Weights of a small sound classifier: trained on synthetic speech, music and everyday sounds put through simulated rooms and audio effects, 149.4 epochs.
Rows from block 6 of a small sound classifier, named by matrix and row number. Rows with one number belong to one channel. Each number is 500 + 50 x the weight over its row's rms, rounded and kept within 0 to 999. All counts start at 0. Numbers have three digits each.
After each channel's rows are labels from the 100 clips, of 14848, where the channel reaches its highest value: "responds to" is what is common among them; "loudest band" is the band of the loudest frequency at the time of the peak. Only what is clearly more common there than usual is listed. The data: synthetic speech, music and everyday sounds put through simulated rooms and audio effects.
# convs0: first width-5 conv (model.blocks.6.convs.0.weight, 160x160x5, each kernel summed), inputs 80-159
# convs1: second width-5 conv (model.blocks.6.convs.1.weight, 160x160x5, transposed, each kernel summed), outputs 80-159

convs0.19:566553594443566497522509554553518456481543524528545757490496416559571534546483519528489524490491477481465548539533492581484514500395539469507483485525550483526514436492544488444442579551446446422567480431524468542474469481562453477461440463
convs1.19:450543453535484470453532529498545434520455480421460563501462579409541432464477471489496476471434501547519450516461501592495524504449471459469545522535446498439418460435472553542431541482523533496580503553596543582532531599586507564542561435
responds to: speech
loudest band: 4000 to 8000 Hz

convs0.9:528468370489470479431477514506483469494453508402388433546536484496551578527541514423494496513490475448492489499475438544546516561442489548500582571502548472502489424507486517552443470478471537536476524472518472492537460549510482437453495511
convs1.9:477630563469563459557420542509487565498562479511523521457469443489420457513493585427470523372503493511462493501511509499509417535559521551402547411418475488394452571548534520518602550490503482482557439525468522446472469511504465546445540537
responds to: everyday sound; dropouts; wah
loudest band: 500 to 1000 Hz

convs0.99:520465499508535512507486603573523499580524472589466568544487461355540505396493551403538543453523427492473465513573458570544472508543536476467524543528519402452504428428526495562499463457516560471473468514529456548495460495596470459595469525
convs1.99:494501490481572524388488533443536551485494459492459506558464502532486567488541473545498547567441508599428516448508360471577573564476484532589516565510489543553504536507576485489500591508504530535489496448529563548475486530425509479642550494
responds to: speech
loudest band: 250 to 500 Hz

convs0.20:573477462528547394479571466493486453470522577425556536533516511493484492530401494599570498452504582551629424470615430477471603503481541462549508458539497513534540506540455420490479597506528536479576508493401564533494599481446473528476461522
convs1.20:415504529492375489447535421517549535539470467499434672562549525559414572490520506480476467520513504459463463524521511490475437515536549454556502605592537545463525544551602516494560472441568549489427451448451517465429561468531509486462506505
responds to: everyday sound; reversed
loudest band: 2000 to 4000 Hz

convs0.8:506529611525620552521513550487492484441553479568566808536553487562566514485505475597462527493481524485514420494428546516515482550399445486439510472500515461545474408578497541554515488437484547488512469563535439487544494510506492527517457583
convs1.8:546430386611521393515425404457515570523483514528628519500489375463455566496484520471445463450581507551443576553538540483489455386497578471521471474459510476503476467487492435477551527534520499431517492491435486471503490512504458517433489472
responds to: speech; far; reverberation time: 1.2 to 2.4 s
loudest band: 4000 to 8000 Hz

convs0.47:545470450401575491469452532541516599625509519500533521404527465444421522455521438477497513487445497539529456436505502481493488611551519528508491500542517505552539511473499487669481389476384477552392465406464369513448557492530464459505479491
convs1.47:424471473358461515492504444536515481524529499499466596477556405525519539458534591480527446480551428448487474377506511521503472529428439395371573498482425509368512474541486529398466533563530676501528463493526491538524492601433479494434467485
responds to: speech
loudest band: 500 to 1000 Hz

convs0.15:486423502572457529573584508589574583389518517487455554535469503441534502531544579590498509514512461571455562529434417524444504535561480568536439415463528408521496504517495402544486509523529634513512484517481520516447546478560470577532582408
convs1.15:667536521477503537490428502420388460530553470497563493598579570543449491506414474457443479506497486488533513502510525489472474492445440461404488506402525484470531564513487484461442562491521495562475483540481517525503525480552427413483529439
responds to: everyday sound
loudest band: 500 to 1000 Hz

convs0.58:531431519434521601513464485570499505559523554517464515437483483489479472463603553481569508483442500511507517467593501476547578533433526504460487493541472518414497504433465501521544536564385460465442510420577510500551532516469461529531521569
convs1.58:437496431522504508581448460455469382534628432463512471552568548524482450380512504463359476475524466501534580480449486458484510475509557534556525447547502532485476495464505501438435441475448588637497527520393552508548543491491596451472468538
responds to: everyday sound
loudest band: 1000 to 2000 Hz

convs0.71:514513467442578439408528482482618450519506515509452480467488531498593556419466508557476483444481446507574471414484489559528606404478499454453614511480468472575513513502459527545507473526462495434431549459484499503553472450479532533539582481
convs1.71:508543574541513617529469577527537508384498442490428430483569483559522518541445484449535471564504518500513630389514566471466534519479412536453527453421517553466499495465505509505578501491488503475581516593488510494454520482517464400439496568
responds to: everyday sound
loudest band: 1000 to 2000 Hz

convs0.116:523418455623459512478505469549507584513600541536555456496541494481556415573573432544484617401548471575487497465379479485517513565513504487489556540515433480550539559488532558568431502536451431477480436507536451441469474452465539511535503537
convs1.116:507616495462377552552516417541494511379585504544546434507498476404483604458496423470490483515490453557515440444551502501494539443541528460512474502525563501548545476529412564558502492489533506529457479405477494494500530440482403522511375445
responds to: everyday sound
loudest band: 500 to 1000 Hz